config.toml
model = "autoregressive pixel model"
dataset = "small charts drawn from random numbers"
image_size = 16
levels_per_channel = 8
arch = "transformer_decoder"
norm_position = "post"
hidden_act = "silu"
init = "trunc_normal_002"
residual_init = "zero_last"
muon_scale = "original"
Rows from block 5 of a small autoregressive pixel model, named by matrix and row number. Rows with one number belong to one neuron. Each number is 500 + 40 x the weight over its row's rms, rounded and kept within 0 to 999. All counts start at 0. Numbers have three digits each.
After each neuron's rows are labels from the 100 images, of 14976, where the neuron reaches its highest value: "responds to" is what is common among them. Only what is clearly more common there than usual is listed. The data: small charts drawn from random numbers.
# fc1: MLP up (model.blocks.5.mlp.fc1.weight, 768x192), inputs 96-191
# fc2: MLP down (model.blocks.5.mlp.fc2.weight, 192x768, transposed), outputs 96-191

fc1.192:461484464497492449491469462537501503606489508479516507488568569467511478475507513497488458503455552523447522515489549523494517520507423509435477585441474538545481483501434525460473459501522478504464517612551513446433558477436424546462524562489506444448505492514507512476600455488564495493
fc2.192:538549485561530506531480484503521601516515495520492514446525487466553484531507487469438474458578506566514400460489517499505517564564460474462459480409495504519474468513446462401513467504474429500535519568540505514449556467452487530534515493495495476482523531542462557441547439484552475477
responds to: pie chart

fc1.302:549413554466531494519465403504527481459419429506507498469456529488516493455511514510510588557529535536522528499568556534517434518579494440552551493493519511540545559501547502528489476551487507437558583509482455494446469476471476498482556436503549437474521483528494585505451455543439375523
fc2.302:519490532517514446459439500458516495481500488493527571527485478479518479510458434512502556518483522418524534524493477529482490473523431390450469506614496453557505527498467475548486525483522516353513516489468522468487512480585463476495522536550547474491508481565470458507447489523529494468
responds to: pie chart; legend

fc1.132:550510463490508489442445574539521438485514520533479470510444474458555487532514516531519511427398525500539549474505481536441465472508534433526508468546491505464497502483570519497489484514554561530482551556561515459501404498443524513499523550492496553514503417498551438456501510542544490456
fc2.132:501514481545483465535565417463519456416534494506494487452533501523467532513496509513492545432427498479508479452505522507517470497521526418549454494444535476513492519471641478519462536525564489494502491487454511528518530543476609511460539527517546504498469491525431490508513501494532533457
responds to: dark theme; pie chart; ring chart

fc1.477:574532514449456550511519493549433513452457483528501531547495501422540512495371585467496435539527494472489547482545499555479486484522575428524535516478544483613488562423515463485514519533533398499482573612483486445536466566516521534494569476509553551497543551510514506558471494496545399476
fc2.477:514560386521466478476489460419528501496477538479502565524496470497462496516433495501538415586510450469502498555517446513553501509481525501436580472489582503615489559460531494513529477546431466510549428480526473444526535538523517539559505502491556464477540618483547486508463479501538545478
responds to: dark theme

fc1.586:507479454501483487503478517434518495475507556468482523464532515533435543516542462494508595417440471451461485450430483474516517454519506480532497559507528535470433428484522463476503445475549482514498531535467557512523481498510517534453498459410483459502501517522453531543509499532518527528
fc2.586:519507502533421485484471404512527490589489530487507486532491499480456540557498430478493501521448469538472535497436443530471503535530501436470447489523536539430536435506464563474496471512473466545505546474534476502520482536467539560505515487494437522507558487507543433505452566476543507495
responds to: legend; dark theme

fc1.155:581539494444506515479466539474489436459506431522543508462457540548500477445509464530493479542492558454524536498503517583495482515511467465543535517507498427537570460443472536502547501537435509578520549458575491505524491441438475410495518569527589544448453432522543543559469496471506501454
fc2.155:523539499507521486450442471569529469494536522515483506473534473520530478586466494450466477515494548489470476497500451509488436516459487508489523510479496498437542570570483570523470487470539469504514449394521458528485562522547565531470462530511511502496542471503482498551519589499577487463
responds to: grid lines

fc1.217:454475483466516481419454480505525497463526476538514488443440514517512512528538532445465486504463493443465513500525520545510503508488441504511512485520514548465507484593493546496452426562454561393567573536515480485463550558492547474463533548464496486601473553504517453472501498551500513514
fc2.217:489611452497520496409500495469552439458435537507474486547516495456469548507464539541510444541422530507503492439538524503432461561519475522490532504495469560468506465534477527457549452559494517398510491475516497497499535512458526506516505590465509425509538536438485522498499476568476610469
responds to: ring chart

fc1.44:436506588529482501531426444556478486503480444526597467454489500565450427482487484515505408440483522472474513507485554550465525486446534497499423517517503542528472472545553517447532542464492432598468562420508580559477488453539501533536491529506443495506438562479509507486507460594509531581
fc2.44:509511653505510502485464450526450507520572500490491498576553541479536440403513519499481405482452418451431488489464484485510499503504458482462478579564493462478477571478434541592438524501520478525562415465523519549494539507515547559545522516529507488507454562503528507514490499566554512432
responds to: heat grid

fc1.83:532422565459554489558434459460466526526568478489518453563462534495475534515438534436493546470565556507479561547460487499537439493554554474479488558443527526476459482594496535496516474500525473508466461525532516538507538541529411463468537495446501452460485503505480487460519428489528410531
fc2.83:469457529498482538523387504502543444476566476542582537528440518552495486481496461498463500510524494561445460498506474407472496509522497573414425429541473486579531544524488420472479538501565493440535495490505493494518502510490508555517486512551553530450571487547582467447483503464532491554
responds to: pie chart; ring chart

fc1.62:456458518426546451426561495453477534480509605505475476500469527516530555543566515465469517466544527459477452576514503513389393467559537524548458514497525466490516461527493391531501413531464471518491541563464377535496526456563479477554499482529492520508506505479559497528549501557488517498
fc2.62:521506467415504517518513451551531469477458541536485444512441483550459483502578498429462495487512483510524449553531510502449504536511471468603487514483582490490531495591406479562499471548563550495557496516400416503529479466477484488552463482471477497483495522469511488512586541516644541535
responds to: ring chart

fc1.604:550418530468534515487492421476547504447489519486562463499468495521542457540513462536477454469478477516469479506528477469423502497498447445476443518561518449535455466590503493542528478453462462458499539593480520515535497563533412504539583504521526524578604532492388497447528477503545583460
fc2.604:446515537476408430542452456474512509516462469551534426528544457492546502458478486440491473522542444530537455538532422502497452468451552537516484524496482564517539501492492476550512528465502529550467506497542518446498514508483477503419549513475457494535595551554492454527512513485520560530
responds to: heat grid

fc1.90:523516491585495504469513458537487520439446476519483553553441481473526553500547509497485522528435506452440528462437506455553474530495510516483461500531520532476471554597499525518487430464451556513488521485541471516589496511485416504517533530517455466476483524461473451485535419406421485508
fc2.90:538480495560545475496521487504486458537449485484509504405515541454492492495510511494464443480469533543422558438521520458434506493517495447551525451551502455435450508561580472409478540489462623507568514503474521447482525526504467464465481570497540457545498468494442410557469523535496528469
responds to: heat grid

fc1.618:548480508572463563499505475541460565460549488440472511546440509488505579496465527545497510475576490528530487507523516420505480455495512530533478528513516562465483504479478490473477507494557421545476474499476581449564406484552509502508557532504473503529606588540551550514505488441503610463
fc2.618:489545548558531453439529462436574468545547436500504564563477426473520511570383503486467441429503547483512497485502515501530530519523534432448502492437539437457493449470503483506440542435482443424492530490556547511523505472561527526502517530492504450451534518490519487462542548481485583433
responds to: legend

fc1.451:443463524481548545466445517494518481543500501614497474461542522465500587502464556510494474518445527500495473547420498522540468497499531508502431527548542479468527486478564473540539498478565533436513470516469552579475370525508510473450482476465516452538393505581463486538470481498471503460
fc2.451:471494495483483481543525510519533457489563576498477487479548456487502479537476487455527397545452525459535462475428488496466541508471485545517566570496515533464475460490518513489453517512552546426495490496447487490511465520506523478446483491544551480482486477533433479487432494537570517513
responds to: ring chart; pie chart

fc1.751:508521543450460504535539506472455466524458491474482493529458486464502450514517475450470537505545512502513580490526488410475499537414572518530499528518529519477577500558472480433516543531511507523430481530509468546497519524530469437466521495479482464476490482460533469501471556576490517497
fc2.751:515573506491535484384533480491491530499504524529455460468522461503518440462505514514503497533588493490467515529506536544532572498517516543451506460495501499524503563532488477412494527517469507462468437414483486554462568485528470476587473470571439472518560445470536522504495504482460433521
responds to: ring chart; pie chart

fc1.593:528437553493496523560502403449446521453513401446462566542516444561444491495528490475545530469544532528476430546513482495479546509538577544511525506513496509578442504448557523460524449523552490523446526522486522546522500521527420545452512511529430499520456492430473487509469517596501507521
fc2.593:548529426511524400527539510457566550465565452492497468550494429477524436466445459499478492536485550485451546531511466561537503521465480523445462498506529510583517547598469467447540511493527526501518517460509484497538543536539471513562437536571557576417566461502481430577391506464545530484
responds to: heat grid

fc1.750:556531441565546504491455423465510538523419457465528434548564466537431495567534511435593490565522457511478528493493482499560534533500500534576490461522433452501523471510533526479418499436500516556479488484457491489509447534504482467570495499541527553493437467484513523422518449450492502601
fc2.750:502569480534434440536515523451550507509469525489507533517533468483532502531477491480497493506544536532550587455552447404519522493484440484480461501477433486509471493455571473520481488430498560545505498516531562510582532536578549451518526498480512463431467485441487490437479476482500500498
responds to: pie chart; dark theme

fc1.705:466576508481508485495514534406547527552532515496398519470483503527558506506485506534531450518444555474522500409518504482480502494431507456501483476539549516489478495463552525520558527542545468449450561490479464500535433521481440533436489526510525543502536453474484439487507531506468461486
fc2.705:493535505531508457475564487504504514525503511444399543442492464540509507544487463513507535458527498454548575524455518572514506441497515449523460457508545472509538515537573491606417477488569393462499475479471432507567521526510508495450523506465514510496553514429418510465504492538493460522
responds to: pie chart; ring chart

fc1.582:525540527478538558518483537493552532469484566483492534485511512522505502536521473529507486504513432472502513474473536481480475515479469646506504509427498532470461506430531510471436516525452579469499527550478569549539529525502538488372498478471429526407455461488414583445448504551517495549
fc2.582:505440560536494505497512519488496485527531514517488565510470513456542493495557509513503443473530463480515523500498460580546488519525514491440507517477527515557421453537484482473489515560469492420481451498499505435505523465532479436472488456481494472395521520530458446449556511587493606468
responds to: ring chart; pie chart

fc1.745:465516488551547553538518526419525593514471460512528495492490490551477510470518559466501521515497464393493451532505472609456512475536532418478440513498460478489507494509477463485458526498594517575498544505522543504527479462461502460457457487523472537568502464477562515489527440513550483517
fc2.745:523522523527491512472473542520601556576507514434496572507494470507425491464507459505501521451476528481520522517456470524484538479464504458475540454480478413513517507566475519485516481482549443577495465434570476468458503480429548497519471528485530474516495485501494464517511473440516521487
responds to: legend

fc1.305:500446467480552497454524513503518510510535568499524544433527555518520475533543521512491486502456517448482502517504512491396472487507436569516526502491459565429522486507402485522582517468463540531506487616485527535487489470516569449505514438510457517531531463524590505595495452487442511520
fc2.305:502470537569464498481534466502533454544470512508505500483492507465469538524581499593518488513425510451489516485470464475442520521534496501542523503476530380522427521458482521497491514515485519549470499463520541497499472603568526477548483469497462448534523544534499440477456515448525443478
responds to: heat grid; items: eight

fc1.202:444472572544387624512549530492499523505555466554506454612490458530457504548553473524515485463533471335449488530480491588485524517538496522542499469490510584531494420467500479463517538517538476549457558502553519501543519481484531480492475477472475528530476467506474491505496525497522567547
fc2.202:481492511491461486568532532450525559539543461517490539499495495498480481534518502493458534470483535516493537497486529482499546521463592488454491515475505529508430644516502470534533496524548524566489541572457527533480500490458506481409438523487455506563464500485566470449473529433525427436
responds to: legend

fc1.197:517415493501554554493448503456447528473460537449510506522522507469468476549520591543521517465436481557430572469535521397516500468481516437505449523487482526469503473481566483521515504506519514543475586613512550503518474495575520545509582462466562484584506470492424538501483489551500516476
fc2.197:492496435522480478485571539534508567442482505527472482467500504551513519483597540515499539522528401492481551480521533425477586497451500431451520524473502561490541513438503560439465499488496402562524555560511561460507491501507510440511492499495524460498431456608463522492404525441529532446
responds to: heat grid

fc1.176:521495520539513469450460489581443561525504475497526539501481526419535533525518540484523476501431548467468466497513497524562462548561462543457578514534473542583508516494464494486518481505565535510499541486547527478499520523476531528496471527449500517474434474561586465484471417537521445531
fc2.176:464502510500490452495493617525566463471518451568572504540493528526536558476524487561496479556523597472494521503525505455497514517483532472450461521491553490490498461522530395439518489481482507505496503474437466519502522476469479543479464543539574548452502471558554512459488542503539507517
responds to: pie chart; ring chart

fc1.678:501402489531521468467512485552533450524526449484480538529512480500489432486485482550441490483552466505488524537538459422493447507540498538548516487439472476500400473570527523444532552460446510499508419546557534490469501514511573500535520522450482496491525531483400500461512522550538504498
fc2.678:451535521549479454441488620476511567520523521455496511615538478447517541516427537499488469628504473457533532490509550515496519456490507475518511524528510419472465517443517499560490475492512479435524467526543437560495479486444522515544504515566460505451563453513460453509533534463506532472
responds to: dark theme; ring chart

fc1.228:524517431479459478505540441497489520554531511663492457473512544503528527478511494586555459472485455418508537416486501483522454482464479525487550506494469497513510478559583488489561507558501553425519473487516426413487516544481553455440537518523519542528507499436489481534490540496529556511
fc2.228:430547504476431519524574472431545524434473481510542459499518457468519513425486495474516544542471437519525438474506490525505515541439504492443488520448513450502565486625505450549440487553531521471536445476526512530522569492531542507403519599515515496481501558509486505491505521489566445457
responds to: pie chart; heat grid

fc1.378:492518464460452539477472486547506490465464534463504471439503473416477521479447447512466504506522523514396526452519443531454561456487473525461481501540571554445497527549461524459526450505503457505446565432502477521496464497521476542512506574491454456529579520526547496541467470551521541480
fc2.378:477515591546407508518516420471530567481508571500470419500479456496541497512481434449477467446501506491532572471490471443446459533467491527567484455545489517454454488489486469481473555456494444510526500537493504523488566476493420510579544480492508473483532539552549471525530536496447603430
responds to: heat grid